A small model that answers yes/no questions on an image's attributes, trained from scratch.
Training: muon at rate 0.0022, 9400 steps, batches of 256.
Data: trained on simulated telescope pictures of galaxies, 195000 training examples.
Rows from block 8 of the image encoder of a small model that answers yes/no questions on an image's attributes, named by matrix and row number. Rows with one number belong to one channel. Each number is 128 + 32 x the weight over its row's rms, rounded and kept within 0 to 255. All counts start at 0.
After each channel's rows are labels from the 100 images, of 14848, where the channel reaches its highest value: "responds to" is what is common among them. Only what is clearly more common there than usual is listed. The data: simulated telescope pictures of galaxies.
# convs0: first 3x3 conv (encoder.blocks.8.convs.0.weight, 144x144x3x3, each kernel summed), inputs 0-143
# convs1: second 3x3 conv (encoder.blocks.8.convs.1.weight, 144x144x3x3, transposed, each kernel summed), outputs 0-143

convs0.141 [160 136  80 120 133 118 160 115 139 120 154 111 121 128 107  73  97 137 113  82  81 162 142 125 103 142 107 139 119 129  86 145 115 142  92 180  90 173  77  87 106 112 122  83  90 109 166  86  39 180 159 126 150 109  81  90 183 179 154  88 122 149 136  43 116  86 102 107 101 157 177 125  98 106 111 115 139 116 128 140  82 166 127 152 158  77 141 147 120  88 119 165 204 147  76  73 120 100 125  67 114 132 145 107 144  83 128  55 169 119  78  82 114 135 142  79 109 116 157 148  90 187 102 160 106 117 142 116 117 145  97 143  95 160 159  93 114 127 106 167 169 143  83 108]
convs1.141 [185 120 120 124 103 172 115  43 131  76  86  76 149 124 127 108 130 162 102  72  86 107 115 168 114 172 145 118 166  64 160 106 155 161 130  83 187  98 130 135 163 115 166 176  85  73  92 128 128  97  95 136 122 128 108  79 110 155  81 127  94  72 106 132 159 143 142 154 127 137 134  67 113 167 101 110 173 131 141 167 150 105 150 166 121 125 129  94 160  84 102 106 116 133 103 179 133  44 138 189 160 150 170 131 124 157 203 150 132 139 132 164 124 112 152 109 128  73 113 153 149 174 143  93 130 140 157  59 117 111 149 177 149 124 122 100 164 203 148 116 158 147 119 114]
responds to: barred spiral; winding: anticlockwise outward; winding: clockwise outward

convs0.69 [232 166 126 159 170 103 142  95 120  86 118 125 100 156  62 145 103 126 117 175 107 128 175 117 125 147 148 116 119 157 103 173 111 127  98 120 123 104 128 113 144  66  87 101 131  81 102 165  70 172 141 111 111 131  96 133 113 150 162 118 131 224  75 107  96 164 128  88  98  84 125 115 140 104 126  93 149 140 144 142 131 128 134 110 119  18  88 146 150 112 135 112 156 122  91 156 131 135 176 102 133 139 107 105 161  91 143 153 135 186 137 109 114 162 125  95  74 114 139 184 143 109 130 112 105 129 107 127 200 170 109 107 145 138 109 180 173 116 134 107  96 137 131 239]
convs1.69 [226 141 123 135 148  94 152 143 125 129 131 168  83 151 168 146 103 138 196 191 113 126 133 115 109  83  82 138 103 213 125 152 123 134  85 127 153 157 124 124 111 107 141 109 146 129 138 199 127 154 176 120 100 114  79 132 125 153 124 146  91 214 135 132  84 117 190 123 126 122 118 104 160 126 133 114 151 125 122 116 103  63 119 126 109  52 140  33  84  72 178 134 109 128  88 118 139 117 211 105 147 138 167 122 123  87 109 109 158 143 127 107 127 135 148 100 127 115 162 157 153 134 158 136 107 159 125  93 130 131  87 132 112 160 164 114 123 175 110 147 101 166 100 227]
responds to: tilted; barred spiral; winding: clockwise outward

convs0.62 [118 147 135 156 108  93 138 154 170 134 152 145 116 206  98 121 143 192  86 128 128 192 132 124 133  76 119 146 150 200 161 177 136 105 117 148 159 191 141 111 100  87  84  52 152 112 129 147  84 163  69 106 150 163  72 152  60  96 137 115 118  98  79  96 125 124 145  99  81 125 157 147 147 121 130 113 144 135 159 101  92 117  91 141 138 104 112 163 163 148  88 152 111 108 129 122 131 146  76 107 141  81  84  95 142  91 103 137 141 127 127 113 123 115 140 106 131 198 113 121  99 207 163 109 159 131  56 138 169 102 123 193 143 154 171 122 152 154 135 170  77 201  93 129]
convs1.62 [153 126  71 101 111 131 105  83 133 155 115  96 100 111  80 143 108 116  84 201 154  68  98  93 116 114 141  93  89  83 115  73 167  81 122 126 119 129  85 138 120  66 181 225 204 149 125 109  87 125 141 127  99  88 119 100 162 139  48 136 137 164 160 136 127 114  85 209 128 112 102 109 139 143 154 167 165 123  93 113 159 104 144  76 209 146 148  99 141 101 186 151 143 127 119 147 107 128 143 100 109 140 129 129 140 134  98 187 145 155 123 115 113 138 121 122 139 117 111 181  87 142  84 143 166 113 160 111 125 190  73  75 147 126 136 157 130 173 109 132 129  76 125 144]
responds to: many stars; lensed arc

convs0.56 [107 167  91 111  77 146 103 113  61 105 129 165 156  90 123  81 102 171  83 111 123 144 137 108 150 106 176  96  95 146 139 140 125 118 100 116 120 137 155 101  84 141 133 114  75 139 159 139  69 177 131 134  42 129  77 149  85 133 195 165 134 130 112 128 133 112  97 207 140 102 128  57 150 214 127  77 127 149 106 138 136  91 140 134 175  93 126 128 170 172 134 167 140  75 132  90 154 136 119 167 104 105 135 120 201 126 118  99 128 137 132 176 119 105 128 153 142 132 141 176 118 161 159 152  79 117 125 112 146 188  88 171 115 160  79 160 107  99 180  57 100  99 112 128]
convs1.56 [154 148 129 152 128 119 115 153 117 191 123 110 132 133 141 128  74 129 103 191  90 130 118 160 187 105 121  43 154 162 129 134  88 188 135 154 177 174 124  92 135 127 166 112  89 130 106 115  96 154 103 172 148 151  95 122  99 155 150 202 155 166 127 108 137 143 125  75 155  76 116  56 101  70 151 104 155 144 146 120 176 103 180 126 101  99 107 116 143 128 171 101 152  63 184 128 136 148 106 174 158 121  95 161 158 113  79 117 161 129 172 138 133 141 118 116 135 121 142 174  82 161  75 124  60 139 121 171  84 182  74 126 196 101 133  88 113 152 119  78 128 154 149 152]
responds to: irregular; barred spiral

convs0.118 [123 136 179  88 111  86  95 111 137  58 140 163 115 121 140 113 109 100 101 175 135 136 101 149 108 168 104 113 191 128 125 146  95  97 104  75 139 145 175 145 118  69  97 170 135 117 145 186  90  90 113 116 174 125 233  94  93 100  89 130  49 132 141 159 122 141 140 118  84 157 138 169 125 103 177 109  65 133 151 143 130 157 142 105  98 149  97 111 110 106 128 150 120 144 133 154 134  79 144 159 137 136 192 111  81 138 126 117  82 200 121 156 142 115 191 110 114 131  55 127 102 155 107 134  69  83 145 117 103 132 147  67 114 129  74 128  86  94 120 128 108  95 153  63]
convs1.118 [128 104 124 151 124 115 196 137 142 157 167 179 150 140 151 163 126 138 110 163 190 112 150 144 104 121 107  85 147 106 171 110 170 154 167 108 114 147 100 119 167 121 135  86 169 163 118  82 127 143 112 131  71 166 153  74  74 171 155 146 124 112  81 198 198 161 196 144 114 151 147 166 115  84 157 127 162 124 153  96 119 140 105 160  99 113 111 170 123 102  50 196 165 126 133 174  76  89 121 136 107 122 124  99 152  77  86 169 143 107 173  99 156 149 128 195 131 111 176 160  84 117  97 105 104 142  95  82 118 131 110  84 150 162 108 118 165 113 204 133 125 107 165 128]
responds to: tilted; winding: clockwise outward; two-armed spiral

convs0.30 [131 180 139 128  97 143 113 107 150 118 163 132 131 168 139  71 184 124 107 134 135 120  81 113 110  91 144 101 109 155 124 132 106 115 112  99 100  94  89  87 167 130 150 118  88 165 141  95 132  75 158 155 128 116 121 148 170 118 157 185  92 146 111 170 148 130 100 101 137 142 127 105 140 121 177 114 132  73  90 168 118 127  65 203 145  98 149 160 116 111 136 113 105 134 122 118 147 152 117 112  89 134  95 147 133 150 146  62 128 134 166  39 125 135 118 137 154  70  98 106 141 216  15 118 121 160 130 138 179 108 153 117 104 125  85 151  98  80 131 150 109  10  96 117]
convs1.30 [136 108 112 125 127 134 110 166 136 151  99 149 148 156 106 145 130 101  98 116 134   0 130 165 111 117 106 121 121 115 143 106 171 153 144 103  93 119  91 190 137 123 195 160 125 134 122  91 118 141 135 154 152 159 135 114 115 105 133 145  89 145 129 154 115 113 134 111 143 104 145 175 140 128 137 112  62 188 152  99 146  67 142 187 227 173 137 154 159 115 163 123 130 148 146 139 128 124 130  62 102 140 136 139 124 123 150 132 195 145 119  89 108 131 136 105 185 117 139 132 115 211  77 153 144 146  72 156 144 136 166 147 118 154 117 143 102 141 158 133 136   0 100 175]
responds to: many stars; round elliptical

convs0.14 [158 207 154 147  55 134 113 104 108  92 126 138 128  92 175 118 105  93 180 121 212 134 117 130 146 135 102  61 138  73 139  98 101 131 133  91 162 155 175 104 149  87 144 146 119 151 106 154  85 113  83 178  83 133 198  83 105 145 101 115 147  99 183 175 114  58 124 122 143 148 173 142 132 145 134 109 148 162 103 209 113 130 142 120 115  90  75 120 153 128 130 204 153 168 145  94 159  81 105 135 150 159 162 122 202 101 126  88 121 124  87 164 125 125  99 103 106 151 145 179  56  88 156 102 108 119 127 143 129 139 165 128 112 109 120 132 174 109 154 133 142 132 159 150]
convs1.14 [129 152  77 181 190 102 153 177 147 112 114 124 141 166 200 138 132 158  91 159  89 123 141  89 120  97  96 120 153  81 129 108 137 152 140 130 132 140  58 166 181 115 157 118 161 122 180 142 122 152 130 209 130 140 145 122 107 118 162 123 168 183 178 109 125 174 126 150 179 118 118  77  72  99 102 131  89  89 134  64  93  76 106 171 113 116 119 152 168 103  91 144 164 182 187 134 165 140 160 115 131 105  86 149 166 128 138 140 126 178 122 127 125 167 130 103 144  98 201 206 138 112 130 132 114 134 178 156  98 186 126 109 170  97  94 103 173 147 159 118 174 110 138 133]
responds to: irregular

convs0.44 [ 76 135 149 145 180 122 105 142 185 100 136 148 136 140 120 111 106 130 191 114 111 143 105 146 110  65 138 122 168 214 108 155 132 122 107 136 127 153 123 152  91 132 126 172 109  89 142 108 126 142  91  75 137 133  72 108 116 125  72  69 147 140 146 125 127  93 166 110  88 108 129 181 124  76 147 134 111 137 196 115 106 143 149 117 178 127 132 100 134 126 136  41 135  71 134 168 148 106 162  70 136  88 126 108 128  75 168 155 163 143 125 123 123 164 240  92 165 126 154 129 110 137 176 140 173 104 176 140 143 123 160 112 165  90 179 138 173 142  66 185 115 156  89 119]
convs1.44 [133 128 122 121  83 156 106 111 139 157  34 114 137 162 174  69 149 145  95 134  92 122 143 112 134 100 125 161 112 144 190  95 173 120 120 120 126 222 137 151 130 114 205 200 143 164 101 184 101 133 166 168 134  89 138 132 130 151  74 111 156 126  89  75 111 162 132 181 143 168  48 106 152 135 185 160 142 165 186 198  85  88 134 105 150 116 121  89 131 118 135 117  84 134 120 131 196  90 158 118 121 110 141 139  87 144 123 106 155 122  73  94 125 133 187 116 157  88 115 156 168 133 132 125 119  93 107  82 141  92 129 136 130 169  88 140 117 133 164 159 125 125 131  86]
responds to: edge-on disc

convs0.97 [156 181 139 122  90 135 102 128 110 182  79 158 121  56 110 154 107 148  82 107 193 134 101 183 206  79 176 154 130 124 150 155 106 153  84 153  90 116 168 100 153  99  94  93 134  95 139 113 133 151  97 157 183 103 118 157 133 157 111 121 114 127 125 134 211  66 133 129 102  51  70 135 173  95  92 128 117 179 152 131 149 147 108 112 125  89 104 132 196 142 101 122 113 133 118 164 109 117  87 169 136 131  65 130 223 153 112  99  65 172 171 138 135 139 115 128 125 179 147 120 142 121 111 152 128  96  62 107  72 135 137 148 135 133 141 146 105 162 105 123 131 122 148 144]
convs1.97 [109  87 116 128 137 129 144  76 113 190 167  96 130  87 158  67  62 205 127 139 144 145 143 190 184  72 146 133 112 145 133 149 109 111 123 129 156 124  85 158 124 192 124 124  71 119 111 105 159 129 141 115  80  94 123 184 126 143 126 151  84 125 172  88 178  69 149  74 120  93 149 158 106 148 195  78 128 134 169 121 151 108 145 115  90  59 152 117 118 127  99  78  99  85 129 105 125 148  74  85 135 147  82 140 154 140 134 150 185 158 173 162 151 127  97 144 100 105 132 180 173 191 160 133 135 146 160 125  70 147 102 158 114 111 171 107 158  92 152 109 143 134 157 134]
responds to: irregular

convs0.110 [105 199 134 135 118  96  92 140  90 141  87 158 131  82 160 156 133  98 144 151 133  92 145  92  54 131 109  37 125 113 157 174 121 112 172 154 148 129 147 100 120 128 136  75 148 131 197 124  67 123 124 143 122 121 109  76 133 133 144 175 152 143 145 123 132  77  59 104 119 179 121  90 102 156 147  87  96 124 104 134 101 133 104 128 121 108 116 121 172 126 141 149 124 169 126  52 167 102 114 141 166 136  49 168 117 120  93 123 133 111 140 169 163 139   9 161 151 112 135  91 141  71 125 133 103 101 129 169 113 145 183 133 128 131 112  95 156  99 162 122 129 214 105 113]
convs1.110 [119 179 144 151 105  87 140 181 166  90 116 182  88 132 136 150 135  71 180 124 126 149 125 118  85 108 118 128 201 162  80 127 179 165 114 186 137 172  84 144 102 116 121 119 189 129 124 149 183 217 125 171 171 204 147 123 162 148 146 165 129 135 158 111  99 156  29  98 171 140  46  61  82  83  90 119 133 144 134 119 102  97 121 151 127 133 166  86 141 103 152  90 134 145 142 136 106  84 140 144 130 148 123 136 118 122 139 158 137 180  96 111 122 152  94 116 174 146 167 141 155  84 156 120 161 182 155 140  96 127 153 132 131  80 103 139 107 154 151 122 132 151 122 141]
responds to: tilted; many-armed spiral; winding: anticlockwise outward

convs0.111 [125 102 159 141 139 146 101 158 102 201 123  87 165  72  33  85 138 126  93 143  51 154 158  96 208 121 102 174 163 143 110 160 156 114 132 140 155 139 173 142 167  84 120 133  99 153 160 154 118 114  94  82 126 133 155 152 116 137 100 147 131 104 130 118 139 101 121 116 105 121 134 106 139  96 144 135 125 110 180 110 153 152 157 117  65 149 125 118 140 155 153 165 115  96 173 111 198 222 183 171 114 116 164 156 135 140 128 160 134 164 197 135 121 129 178 153 140 130 122 106 128 104 169 169 179 108 146 100  66 132 107 132  97 132 157  72  82 191  97 119 109  86  91 115]
convs1.111 [185  39 173  77 107 150 160 150 146  93  88  99 169  90 129 131 157 109 113 158  94 111 208  87 173  55  99 169 115 159  96 189  94 114 133 104 127 127 119 189  67  98  73 143 115 107  57 109 108 123 168  98 122  96 142  92 132 164  93  85 141 120 145 100 149 157 116  89 112 119  59 119 139 131 129 158 136 136 150 169 152  91 154 105 104 116 183 139  72 112 123 116 126 123 124 179 151 155 114  64  93 156 156 119 139  71  80 101 144 149 141  92 105 110 125 143 121 134 139 116  90 112 111 118 203 113 119 100 108 108 102  90 145  87  96 123 158 107 156 164 116 112 149  88]
responds to: barred spiral; winding: anticlockwise outward

convs0.128 [133 126 183 149 118 116 159 109 162  69 142 136 209 133 115 145 140  88 180 115 123 111 138 124 125 120 142 117 158 149 129 149 161 152  77 155 131 133 162 181 107 143 127 169 115 122  97 113 154 123 150 181 132 131 127 141 121  82 149  90 160 176 148 174 132 127 130 117 159 146 143 147 146 133 131 182 141  76 110 168 138 119 107 140  75 194 213 162  84 192 129 127 142  71 131 116 105 223 176 135 153 153 193  62 107 169  77 158 137  85 139 163 121 118 136 160 171 100 106 109 119 140 142 134 193 136 162 132 121 110 131 159  89  98 227 146 100 157 150 151 132  94  90 135]
convs1.128 [148 143 140  57 127 203 102 125 154 167 117 110 145 150 164 183 207 159 134 153 160 164 130 123  93 140 128 155 157 110 124 189  69 155 124 171 170 128  96 156 114 133 113  97 141 141 121 132 129 113 129  73 117 114 155 196 116 117 158  95 124 171 154 120 177 146 142  74  96 173 123 205 104 155 130 158 178 135  87 147 151 125 125 214 122 120 113 178 136  73 177 100 103  96 129  84 110  91  94 127 115 149 164 134 133  81 158 175 159 151 122 108 155 187 126 144 145 118 155 105 146 108 145 194 113  86 146  99 187 137 155 137  96 122 118  92 158  95  90 171 170 160 119  95]
responds to: barred spiral; winding: anticlockwise outward; winding: clockwise outward

convs0.116 [152  98 157 107 205  80 133 140 131 157 114 117 108 157 132 111 139 184 112 118 119 125 138  87 123  77 137 154 130 142 126 123  99  96 106 120 147 152 141 164 147  96 118 119  88 133 134 151 119 153  89 100 142 163 127 139 156 173 126 129  71 107 156 132 142  99 116 120 142 119 108  97 205  96 126  78 137 153 102 141 131 111  75 199  16 108 114  95 149 138 113 138 117 107 169 138 154 152 175 133 137 120 162 130 109 129 173 146 129 124 121 153 106 131 255 124 134 120 142 113 132 255 129 142 148 138  91 123 164 131  90  88 129 136 153 138 150 152 150 158 102 161  80 130]
convs1.116 [175 186 109 148 207 143 153 150 134 145 130 129 151 160 115 143 129 115 108 148 120  40 115 110 118 131  87 123  58 170 149 142 132 134 148 133 109 125 114 121 166 149 202 180 104 117 131 152  96 138 128 145 141 148 128 129 135 116 140 118  87  79 119  81 154 111 161 154 141 115 133 152 150  98 114 158 127  74 175 137 150 146 151 167 179  99 135 188 145 120 119 165 143  83 129 147 195 146  78 179 127 183 142 112 150  97 143 135 189 156 136  97 119 102 115  90  97  91 123 156 103 162  44 135 117 153  56 148 142 144 116 122 116 137 131 125 100  87 159 150 105   0 114  85]
responds to: many stars; round elliptical

convs0.94 [103 154  92 122  86 129 103 107  78 105 111 113  83 142 114 162  81 111 131 153  96  90 142 152 116 116 132  96 122  92  76 105 118  95  95 114 125 155 105 153  99 165 143  84 148 174 108 112 176  96 169 122 130 109 124 131 130 150 147 123 153 143 136 143 170  99 111 105 100  92 105 142  76 148  69 122 100 112  89  54  98 155 113  88  56 119  84 135 104 170  97  59 140 143 129 138 132  16 141  94 135  95 137  91  88 152 111  91 123 161 132 122 107  90 130  72  83 172 109 108 101 131  40 213 107 101  83 102  99 155 166 113 135 125 162 130  99 139  79 119  98  69 116 139]
convs1.94 [119  85  77 118 121 164 175 159 100 153  48 153 118  88 113 125  49 130 127 137 142 172 121 129 129 130 115 137 138 168 135 148 164 112 117 161 122 122 132 123 106 201 138  93 120 154 156 161 137 148 171  82  46  82 124 146 134 159 164  67 128 136 141  96 191 134  95 147  85 152 140 185 120 151 137 112 172  89 119 140 114 118 129 145  41 177 114 118  93 132 138  88 128  94  93 119 172  70 142 109 147  78 116  44  78 136 137 131 177 125  88 160 145 123 137  76 114 166  48 186 143 159 134 129 181 120 128 152 107 142 146 160 119 140 144 147 131 105  76 103 156 133  98 122]
responds to: lensed arc

convs0.25 [105 132 139  62 114 100  79 102 164 168 116 146 195 140 149 192  90  96 149 127 127 169 164 118 106 142 129 122 132 109 157 140 160 115 122 132 150 130 147 163 131 157 117 125 166 185  83 123  96 129 115  78 149 104  97 104 142 124 131  59 156  70 144 113 123  77 120 140  99 110 114 116 161 192 113  89  91 175 149 101 170 138 126 158 104 116  68 103 155 180 135  85 112 151 172 154 147  37 155  96 118 133  85 102 114  92 132 122 145 142 151 176 135 114 137 103 173 174  85 131 168 164 142 124  62 118  88 142 138  67 117 108 170  71  67 122 136 104 222 165 146 119 131 124]
convs1.25 [123 130  92  72 127 114 178  95 118 129  93 161  93 107 113 168 130  85 158 124  99  80 141 170 145 176 101 154 125 180 123 136 154 136 115 118 135 157 115 141  96 135 138 159 115 120 127 117 120 122 150 129 118 124 117 171 113 137  94 114 112  59 111  71 189  94 127 142 138 185 194 155 155 179 156 121 159 182 101 164 150  57 131 116 111 195 127 114  96 139 179 130 114  71  89 164 139 112 122 130  72  76  77 129 104 166 120 180 161 195 190  94 124 108  92  66 164 183  80 169 142  79  97 137 160 129 129 112 122 141 104  78 111 115  95 129  74 120 164 125 168 115 166  89]
responds to: lensed arc

convs0.63 [140 147 148 115 208  78 105  84 105  88 132 126  97  78 130 120 156  99 155 165 113 144  67 136  87 124  74 125 112 106 103 134 102 130 137  95  39 202 127 106 158 125 129 128 161  93 102 101 173 118 120 112 136 123 102 135  64  93 152 131  82  82 118 179 109 101  83  80  96 107 133 103 116  58 105 135  77  99  78  61  95 166 100  79 115 127 111 138 163 161  83 135 103 125 151 156 119 176 122 141 160 143 166  83  71 174 131 134 108  46 137 139  76 146  41 108 105 172 128 133 139  82 102 152 107 106 146 103 132 111 114 127 145 142 143 126 109 109 121 120 145 130 159 128]
convs1.63 [159 169 107  92 158 146 171 156 139 105 105 154 163 105 155 125 142 116  83 129 164  92  89 166 143 122 166 149 162  92 104  92 191 133 184 124  92 117 125 115 131 102 172 163 141 133  67 152 133 132 130 147 137 110 142 131 112 177  70  74 183 110 138 159 146  91  78  61 169 137 134 145 156 120 166 169 180 166 133 163 158 186 144 112 147 135  71  55  74 150 207 121 146 107 157 122 149  98 102 169 125 133  72  65 124  77  85 118  96  98 135 125 132 140 112 115  62 118  97 137  92 116 167 116 137  96 126  71 110 148 104  83  94 151 110 153 113  91 172 123 159 141 117  85]
responds to: tilted; barred spiral; winding: anticlockwise outward

convs0.120 [147 172 108 117 171 112 166 148 160 118  71 107  57 148  99 172 136 104 166 116 177 134 125 114 128  75  76 114 139 138 104 150 198  95 174 143 126 125  80 130 132 126 135 162 154 119 155 149 123 124 125 153 137 108 220 146 180 178 110 119 158 102 151 123  78 143 150  58 176 170 111 100 156 135 166  96  93  57 128 144 100 166 146 133 148  80  89  81 173  94 131  93 160  93 167 106 130 129 155 160 109 159 120 149  95 108 121  93  97  85  82 152 160 124 135  89  90 163 132  96 142  89 118 133 149 101  91 117 106 192 132  67 166 123  39  96 159 117 149 112 135 140 123 113]
convs1.120 [112 185 114 197 113  77 151 138 159 111 166 114 150 106 137 163  91  69 144 113 134 129 112 196  93 151 123 145 137 187 109 135 130 159 159 163 102 190 163 167 134  98 139 198 155 165 145 147 109 194 115 157 176 132 148 165 118 126 172  90 111 115 148  95 102 119 168 116 154 158 144  99 123 159 106 105 134 130 149 159 149 137 166 169 161  72 126 110 115 124 147 229  87 110 119  68 172  86 133 151 126 168 100 105  67 130 163 136  89  82 117 121 169 150 127 159 143 161  83  98 182 159  75 131 114  76 121 108 126 111 119 132 144 144 172 156 158 153 178 177 165 127 130  87]
responds to: tilted; barred spiral; kind: ring galaxy

convs0.95 [163 169 101 139  96 128 118 124 180  96 138  56 142 161  91  89  79 117 133 209  98 149 144 132 137 154 108 100 101 187  59 121 171 103  58 160 132 125 105  92 187  96 130 164  86 152 124 162  93 108 158 116 132 124  77 120 105 146 146 102 139 142 125 103  75 177  79  95 107 105  94 145 111  71  94  91  85 158  92 152 153 115 130 144 124  85 135 142 130 137 127 132 133 109  66 118 163  86 156  62  90 117 107  95 154  96 188  72 101 117 124 123 122 178 167 125 120 141 122  77 141 137  86 154  87 120 123 134 193  86 116  82 114 126  84 126 140  96 114 158  98 196 131 133]
convs1.95 [195 143 111 179  44 106 133 158  77 174 102 125 150 132 132 134 128 125 197 134 163  92 132 150 113 114 110 150 119 171 116 112  94 150 101 135  98 151 136  94 136  76 141 181 141 175 124 182  93 129 146  96 143 109 166 187 165 115 123  93 116 207 145 121  97 109 189 176 135 109 112  95 128  72 133  82 174 134 179 128 120  87 119 104 165  72 153 143 126 133 156 116 148 188  97 112 138 102 156 118 144 147 154  94  71 122 100  79 127 139 108 135  83 196 188 102 176  95 115 162 151 124 114  99 114 132 142 106 150 124  96 116 156 109 117 151 103 125 114 172 134  90 169 223]
responds to: tilted; two-armed spiral; winding: clockwise outward

convs0.136 [ 95 243 146 125 107  60 172 102 120 164 130 152 123 188 154 209 118 127 106 105 150 129 144 149 107 133 173 144 109 120 136 174 121 142 183 146 113 119 156 198  75 157  99  89 186 124  92 156 125 102  77 108 107 117 181 118 139 148 135  40 120 160 106 123 157 145 135 120 116 156 109 136 121 136 156  77  74 162 119  88 144 138 109 169 112 123 126 116 146 127 137  93 147 117 165  74 119 114 151 172 134 127 147  95  91 184 125 106  56  92  97 141 137 160 180 112 127 105 143  97 126 151 115 136 107 104 152 131 126 167 117 115  27  95 132 167 110 141 192 114 140 145 122 146]
convs1.136 [130 145 139 144 105  81 128 197 156 109  99 144 118 131 112 138  60 117 149 152 148 121 129 136  66 154 131 123 124  95  93  85 118 108 144 125 145 137  90 120 120 102 132 127 151 106 160 157 183 106  81 145 135 130 161 118 108  83 108 128 127 207 184 128 113 151 110 119 163  60  83 132 143 159 126 157  94 137 128 125 123 111 168  92  89 169  87 158 143 152 147 134 123  48 139   0 153 126  84 130  96 141  98 105 103 128 116 113 118 114 156 135 103 198 173 135 155 150 131 101  65 185 140 144 107 105 148 138 122 130 155 106  20 125 191 157 153  85 145 135 126 120 151 112]
responds to: barred spiral; tilted; winding: anticlockwise outward

convs0.47 [174 101 129 131 113  99 121 106 112 119 113 155 129 151  65 118 137 105 110 122 183 169 154  84 113 154 141 175 127 158 170  78 114 130  82 126 108 149 130 180 131 123 124  97 130  77 117 165 138 153 146  75  71 152 136 174 169 205  87 125  96 181 110 144 139  98 153 163 103  83 199 116  93 120 161 106 199 106 125 135 144 124 120 145 100 187 154 156 144  79 138 165  98 129  92 150 122 162 148  85 108 132 187 113 138 111 132 112 145 134 162 136 111 156  84 123 102  98 186 183 134 137 196 133 165 132 132  86  83  89 147 165 148 115 217 105 145 148 105 147  88 124  94  50]
convs1.47 [214 157 106 124 124 162 136 124 120  71 165  93 132 112 126 164 125 145 130  90 130 116 169 165 121 132 134 101 135 153  69 148 124 123 106  44 160 112 111 144 138  95 151  92 129  94 102 115  94 171 113 137  93  83 139 126  85 100 126  97 140 202 126 134 128 198 165 142 116 184 161 114 104 137 119 193 123 131 113 172 144 128 102  89 114 166 141 120 178  98 160 105  50 150 166 129 233 127 129  65 136  81 182  96 133  96 111 150 128 104  92 138 195 170 159 119 156 124 110 137 147 125 142 116 144 138 129 140 172  91 132 158  99  94 149 100 175 150 104 214 139 120 153 152]
responds to: edge-on disc; flattened elliptical

convs0.19 [ 95 173 121 147 173 127 119 170 126 153 114 136  71 182 108 144 142 135 165 116 151 150 102  98 111 168 134  91 188 117 103 136 137 103 134 132 119 173 122 111 122 128 144 121 124 116  93 104 196 145 147  61 131 131  88 150  61 132 127 152 171 141 127 167 104 159 142 104 161  84 145 116 150 162  99 175 137  34 100 171 131 168 126 145 128  76 102 131 118  80 172 159 136  95 113 135 132 145  66  81 188 144  42 186 106 154 150 129 102 134 109  73 146 108 126  97 103 119 107 111 107 148  97 108 147 144 148 154 143 167 110 132  86 167  84  92  97  91  21 126 121 152  72 110]
convs1.19 [ 40 149 124 168 218 132 133 144 111  83 127  83 195 116  98 107 153 118 156 125 131 128 104 109 127 138 138 100 136 132 164 143 140 137 105 138 143 143  95 139  93 137 150  97  67 139  62 154 100 126 241 103 159  83 146  59 149 137 123 146 122 125 110 152  65 135 116 123 132 173 121 111 164 164 156 121 137 133 104 173 165 163 144 140 167  99 143 113 105 148  91 175  99 167  57 109 143 181 132 114 126  96  91 188 140 151 136 104 176 133  98 140 125 124  99  85 116 112 179 135 126 100 124 148 180 119 114 105 115  88 166 136 132 146 118 180 133 144 133 100 178 154  33 150]
responds to: edge-on disc; star cluster

convs0.66 [ 84 194 182 111 148 149 123 162 124 160 108 165 133  95  89  80 127 122 142  76 125  79 209 186 111 100 101 138 133 129  89 119 170 166 159 101 175 145 126 101 146 149 125 150 141 133 165 134  50  89 136  52 212 142 142 137 129 108  84  83 123 122 194 131  99 136 117 123 152 177 126 140 160 142  89 171 146 119 118  97 139 207 122 136 145 121 146 108 165 143  90 124 138 144 133 128 134 167 177 159 114 137  85 159 139 133 161 162 164 136  88 153 104 154 133 131 106 156 134 157 138 144  86 138 105 114 117 185 112 149 133 154 150 109 146  49  93 178  47 192 117 130 142 114]
convs1.66 [128 129 139 133 132 187  81  81 141  71 116 130 159 116 118 121 118 155 122 158 105 156 140 125 135  79 135 171 128 122  97 129 100 133 188 132 123 141 124 126  79 133 154 139 180 109 173  40 164 177 163 153 121 169 177 126 137 109  79  99  67 114 135 136 117  99  88 124 157 143 107 100 110 160  84 157 163 150 148 212 158 116 163 115 106 130 133 128 114  84 139 115 112 120 122 161 206 103 108 101 110 168 127 131  86 108 137  93 167 173 105 139 106 163 115 174 119  94 165 159 130 110 126 141 239 119 141 124  95  64 124 158 122  89  94 128 191 160  59 182 174 102 157 135]
responds to: edge-on disc; two-armed spiral